{
  "encoder_arch": "vit",
  "model": "image FSQ autoencoder",
  "dataset": "rendered made-up planets",
  "train_examples": 195000,
  "image_size": 32,
  "crop_scale_min": 0.8,
  "horizontal_flip": true,
  "color_jitter": 0.1,
  "bottleneck": "fsq",
  "downsampling_factor": 8,
  "encoder_norm": "layernorm",
  "encoder_norm_position": "pre",
  "encoder_activation": "star_relu",
  "encoder_mlp_ratio": 3,
  "encoder_head_dim": 64,
  "encoder_fused_qkv": true,
  "encoder_bias": "qkv",
  "encoder_qk_norm": false,
  "encoder_parallel_block": false,
  "encoder_inner_norm": false,
  "encoder_patch_size": [8, 8],
  "encoder_conv_stem": false,
  "encoder_layers": 12,
  "encoder_width": 160,
  "encoder_positions": "rope",
  "loss": "l1",
  "latent_channels": 5,
  "decoder_norm": "groupnorm",
  "decoder_activation": "silu",
  "decoder_weight_standardization": false,
  "decoder_widths": [32, 64, 64, 64],
  "decoder_blocks_per_level": 2,
  "decoder_block": "plain",
  "decoder_attention": false,
  "decoder_upsampling": "transposed_conv",
  "levels": 5,
  "init": "trunc_normal_002",
  "residual_init": "scaled_by_depth",
  "optimizer": "muon",
  "muon_scale": "match_rms_adamw",
  "lr": 0.0047,
  "momentum": 0.9,
  "nesterov": true,
  "orthogonalizer": "polar_express",
  "adamw_lr_other_params": 0.001,
  "grad_clip": 5.0,
  "steps": 30200,
  "batch_size": 64,
  "epochs": 9.9,
  "lr_schedule": "cosine_restarts",
  "final_lr_fraction": 0.05,
  "warmup_steps": 6040,
  "weight_decay": 0.02,
  "adamw_weight_decay_other_params": 0
}
Rows from block 3 of the encoder of a small image FSQ autoencoder, named by matrix and row number. Rows with one number belong to one neuron. Each number is 500 + 25 x the weight over its row's rms, rounded and kept within 0 to 999. All counts start at 0. Numbers have three digits each. After the name is the row's rms in percent of the matrix's.
After each neuron's rows are labels from the 100 images, of 14976, where the neuron reaches its highest value: "strongest on" is what is common among them. Only what is clearly more common there than usual is listed. The data: rendered made-up planets.
# fc1: MLP up (encoder.blocks.3.mlp.fc1.weight, 480x160), inputs 54-107
# fc2: MLP down (encoder.blocks.3.mlp.fc2.weight, 160x480, transposed), outputs 54-107

fc1.20 142:556467512498443505513509492531506471499455483495477487471514470531454466495510487487488478521488482528511484529504530492482499520506502524454522505516504404492515
fc2.20 144:499504488453590468464506531537481501525520500474509479523466497482473480477537492536525510489527546502496510481519494504532532455542519506446485490506518514482495
strongest on: rings

fc1.365 139:496496497478453460509501486491449525537512496509518490503534486500504514491494514495518490489511528503462512539500559485473477504451503515525474487519518542446524
fc2.365 143:503486506479502472479509468530514497496517503500495492443512521502446517527548532493500476518480503481563488517555508514511527506465472519493500501485492521537511
strongest on: cracked ice world

fc1.67 131:535501469526466506519469510458523537520507485499481511446510512476469505490521487491431507468498501431493526536527530536510495470508532478512501492497515518493531
fc2.67 136:464475451507544491487512550497482513484510529453476512518474527523531488461496513521480453480509478544548516500452490485490511520543520503489518533498464545446504
strongest on: moons: zero

fc1.314 125:434514480511463496505480486481503511503552548520493479531546524455475498540507482503483490542496536544493489495471497488509470475506514482491479460530523524473496
fc2.314 125:474487521491505498490469503534557431485475539469529521510519527502496492517509528510543531503510509475525521514497518480503504520450562491539447525520526525523531
strongest on: crescent

fc1.13 126:469513504476492506534482500482511521526564520539522467529515515487457523534512487468510458490488494481489474498466497502500456503475480483515510481533503452492494
fc2.13 129:449508511509516510508465499518515447445488520487485491503519500511525466466493492560526505496491507537505486500475488468539481492528538476502516491508514520524517
strongest on: crescent; lava world

fc1.237 128:529552472460480511535478535466474489506495449519475481484517451486500519480510489474480504493507489479516552517452484511513450496500540471512521490534490512508476
fc2.237 118:549505525488525475529507487496514509505493518499473502497527537457471513518500511497552463502475500515491489479505461533521489526504506491530511482477505493492538
strongest on: moons: zero

fc1.329 074:504497512522565526535500558496495491484508525542479507504490502496457503509475489486467510444464507504523487470525482523527463499526450443495507495490496510536494
fc2.329 082:500480473549466518500462498497483525569530508508532514502537537496486475507489511488483526543489459516513478499503455545517500479491454482524489517513527498476512
strongest on: moons: three

fc1.112 138:491507492546429461472492496525496520519475522543464487521482436482500455516499531531511522546500521470503495516467454535469461523481510525530487499528493542469527
fc2.112 148:482485477540458515470477469486573497453513506480475495494489473484543478521514455478501511514512514478502510490473510526515489535515490528527523532514498498519533
strongest on: rings

fc1.16 151:535526545443479530481467515482492529545501513515480507565492520514441487534483497484458526456495525494485476449526498513432471507485482499514528517504496528514530
fc2.16 153:527434456499497489485483483519495513453555497488535521489486527448533492501501476486543532512507478511519492510492526462524496454521502497494485507506490478502463
strongest on: glowing rim

fc1.200 140:500514519502495486553483541525503499489487493433526529475457503495512485492506540538501537477471521509470466541498494543526473500521484463534487508440481521483529
fc2.200 136:458508454495502503484502499493492520493504511523502519529540498504454448480490481471457478502503461512509503494504482551516529477521475491525494465551502514530516
strongest on: crescent

fc1.42 134:526537477472440502541497493503476513539453492527484499490473471481520487486510540498488506471525498517521485511495473481520529483509454510537501526500519497486508
fc2.42 130:510477506523543471519556516508483470479491487511497480536483524469457469486489493520508548472522446466491551484496465529476511504499438489552483504482436489510495
strongest on: crescent

fc1.442 138:479507517463449481492487506455501505511498498521511519489473507460473495494522540493543497484502498500475463501525490470492475482489517527501488471552506485531494
fc2.442 162:459503503528494482489499500528466522510455506457500511505532481517457478462524497484512514505480486505534501494470519520516501487480529486517519476452505536527504
strongest on: cracked ice world

fc1.134 135:521497481484480523527477490514477487495504534471516529500490503475483482504543458480474500471501472477501494497532508515514494515479509500493554511514497549505483
fc2.134 143:486548493445537498456530517491519502506469497457517453493531527504541485496454485544505483523484523494527532500508499488507490478514498508490452478501517486491519
strongest on: lava world

fc1.338 060:524548476482487508491455475506503518530483553544510518479503477503498481532479501472520509494480474493470486475513518530473533488471518508520519477531485508567507
fc2.338 060:530456450495516467526511485482541491486531477499523504514542538493497509556521459481482543506467491498472520463472487453545467477499496479519499514513512477504509
strongest on: glowing rim; ocean world

fc1.87 065:507553488463465484528476545499483527503532492540480526502495444515469505477510464475458496479491467481491461562447492490513450538497533487541505531513497503515501
fc2.87 061:540525517541533455513460501475517505499503482502459491476528476487486499536518499468555481487441532491509493504499482507535485514512505467494526489499487490504498
strongest on: moons: zero

fc1.318 086:474487486486483494517516482521548466524507541535496488491464451467561479480512478508476487556545477570528497514515491513494500504529510493484510490506506538513538
fc2.318 075:535484451529480480492526497454494569496503469497461483477473495493512514466516497516526527547503535504503532556509490469493497510454501471486554487507484500494512
strongest on: moons: two

fc1.116 107:523495506515534539504496525508491459516480501466519487526533501430498538511504508503489490484532545475509469541563435503503483497483514506507525480486489496525525
fc2.116 100:532513513544480454479505475545531502519503537520488518511471474529499478496509477488479539499549471524485488544487488542493472493461459487534535488517536481536545
strongest on: moons: two

fc1.259 105:519502516501506539501522505498530451482515528510503470458498525480467519493533476492453456470495541516462518512476545511471512532531504536455538474488486481530555
fc2.259 100:525498504486516517513467476547542537494493518521502521558521482486506511548515500520509548491483470542502479529493502478518525513499510506479463479515519535476498
strongest on: moons: three

fc1.193 131:513493515541471524485523522465506489507461487515529482501487537517535513514476497508512515492512475483485484509510553485500489471513493474473515480509490484482542
fc2.193 131:492500494491530486508485513519501485500515504540546499504537495479529484487547495477505475517517533522526493519488520524487522500456532502481486538490491536500479
strongest on: lava world

fc1.443 142:540542490501523523496527466530519520495480551466493452501453455480465482547536455482498501487515506515494489532549543525513499541502450465525475493474468502511542
fc2.443 140:541518481508498524500497478494496520500499533516467474495485510490509504437508552474522497488492458504500509491522524477467544479533496446469488475516497477480484
strongest on: lava world

fc1.33 058:454497469484526542507464490482524522479490518513470496519523480502512460519493536501543483500506489496514500527454543505477524517462479524543494479520519476481496
fc2.33 052:562473471524492482499489449507520467497520511469490501489516488492487465536512497502486502529489564499527491488461472473471483541481484454503491527498519492501503
strongest on: glowing rim; lava world

fc1.191 117:509552503498457505504523494506493499521494527503485482510524529450492490522540498552504484483547514532490529500484522511505526506504467466521503487475514488520471
fc2.191 115:477476543508471517486499531509542535520483460482512515450525491507430483461451546517468469481517506478553528499469488504532520535515506529503500484508445509493544
strongest on: lava world

fc1.124 126:529472532521550508475469537509506522456487501511485467513483515498480507532546493508535487514506502479491475449534460490506476500488444474522500462507496538472556
fc2.124 122:496493470562498496518495482487526500555528527488508501511463485490516542522447487478498476514523480499533514516466471465468497494528471481493536464482544521466540
strongest on: rings

fc1.28 137:510549510498534489540507503460463485519464529515511480491525493519476449529494471476487472489496497513495478482532517483553499456507536476537496493488515507482468
fc2.28 145:477460491498454530490491523478565476478492523500503456502453534517486498443493565507508516520489480506497502447463515514452519546487486503497477480476471524531492
strongest on: rings

fc1.378 167:520519502470477494515535517513493457504475499507514452483564487494470541540517459503511464497485522518496540503520459513517524497447505474483523529497507493453497
fc2.378 156:480460517499480515511510507529501516499514486521470519470470530506503480453516506489485526442507475512505494462497499540486491526498490548479511503536472519512471
strongest on: rings; moons: three

fc1.322 051:501560517534493500498516541501537521457498451523500484488551509498487452505520502434488451508500523520531505509479503508478448519468481546470504524494502496480476
fc2.322 048:541533537550479462491470494441454481482501539500528483482462519455506501502509503495489512498466502514500519519508499545479525538514503461512536508509536421490479
strongest on: cracked ice world

fc1.211 114:510509479516482486492505530454501466526556511510501560479548463488433477516489512482532456485462480487479518495472503527558475479541490514488528518502562522534507
fc2.211 111:521499498498528519501485455516478493534524505523541477526510476507531538490486524540512524484504459520471479480495487517509509505541474497476509506468487484523513
strongest on: crescent

fc1.261 155:504507454469485517476489441528482497479509499521547506508473452477455456555505509483479515487502540530467491514515516485475498524474524517453505533496498511498531
fc2.261 145:528497496492486513504507482542516492512460466478508507432529476494484510474531511476497476502487442502521510513455511522494512506531502476501456489485512488531480
strongest on: lava world

fc1.366 100:470518531498548500528449499521522514513519520487518486524537489478500522527470530503508517496497510466435480517468506464511480505538491512488480480504459474499515
fc2.366 089:504501479512491504495538469495493501487495513493489493495501526483525434483525470479498541505545477511471505518498497485527520441525476530535450506524485521486481
strongest on: crescent; kind: ocean world

fc1.434 126:484509467509481527438555489455473497484460558541479520489485520465490495504533527470506511503473506519491488508554481523527481527501450477459516459542510517528486
fc2.434 116:508518500531500438508466511484508542470519514535486491540512484543520471508486547471510455515499470521476496496472505459497491468484602492472497466493506487518497
strongest on: moons: three

fc1.249 115:546466510497527482473508546505488514507526473472496523501481512539456491501529500493474518495525499462451470460459486555470516504523457477452523527537524454497526
fc2.249 117:533519523530504475481481442497529499489522516498459518487546495491503513539447476461457534516497548509526516487538501482448459499507551477476478476530504495500506
strongest on: glowing rim; polar caps; cracked ice world

fc1.472 153:500485455497519496494526500479478467499509529551469450515476481490538451550550484510438510537516473516533499488486495526469518464533481499517499475509523525501506
fc2.472 122:491516500542544477514539463496486489521519491518461454472480488497492533473474526446511512496510513544464496521515477535493500536478489481546519465443507466496507
strongest on: moons: two; moons: three

fc1.198 087:527474542530501523483489534518495464504495521500484497531507462468467480471520455464488478533506492501494482496532466471496447518463517475485518504525536545500503
fc2.198 080:532517459577516470536472502501533538540513516532490518514531487515506513493453502496484531469502471502485528520517505512501494461486527470523510487506479487492504
strongest on: moons: two

fc1.135 155:504524507519469562503476500504443493501519521541509502506500487504502479491522549476493520482502452474478515537491555462504511506447510526501548480474498523494494
fc2.135 162:520460529525539455467529435461500467497476528498495476483520539530512468494500497515523483508478501548542472500507457529499450532470520485483505498491521480500496
strongest on: cracked ice world

fc1.107 139:447492519522481526450507492457512518501506535516507518539492541479474496535507524475485518520511545489480471503470495492514496495502525517508506498497496486461472
fc2.107 116:460453506501483493503464536528527459458509561490517476504513492521533461512524481509509468502512517503489546502532458449487497500451546478526501520505515521497492
strongest on: lava world

fc1.266 132:515468452524532486516478453485487523501523525496498489501511522505472467544505524493485482493506536511527474491511468500494478502488506468474549469559476503502517
fc2.266 129:503503516472499493478461516498531466508529474502521539468501507510490470491499458464515494506485478469529565482476556484523486491506465488506467490517501518510505
strongest on: moons: three; ocean world

fc1.285 090:511512481500450529471494518467473511515485444517475519485489498543484498504519478486461503441429507491506518496515479556453522528505502507528484504506543533466524
fc2.285 099:457461480518499465508512467507450466533514479516526539453505489526519503526467477491512557509531476506485458511527454490468479536502518535509524515495534502510527
strongest on: glowing rim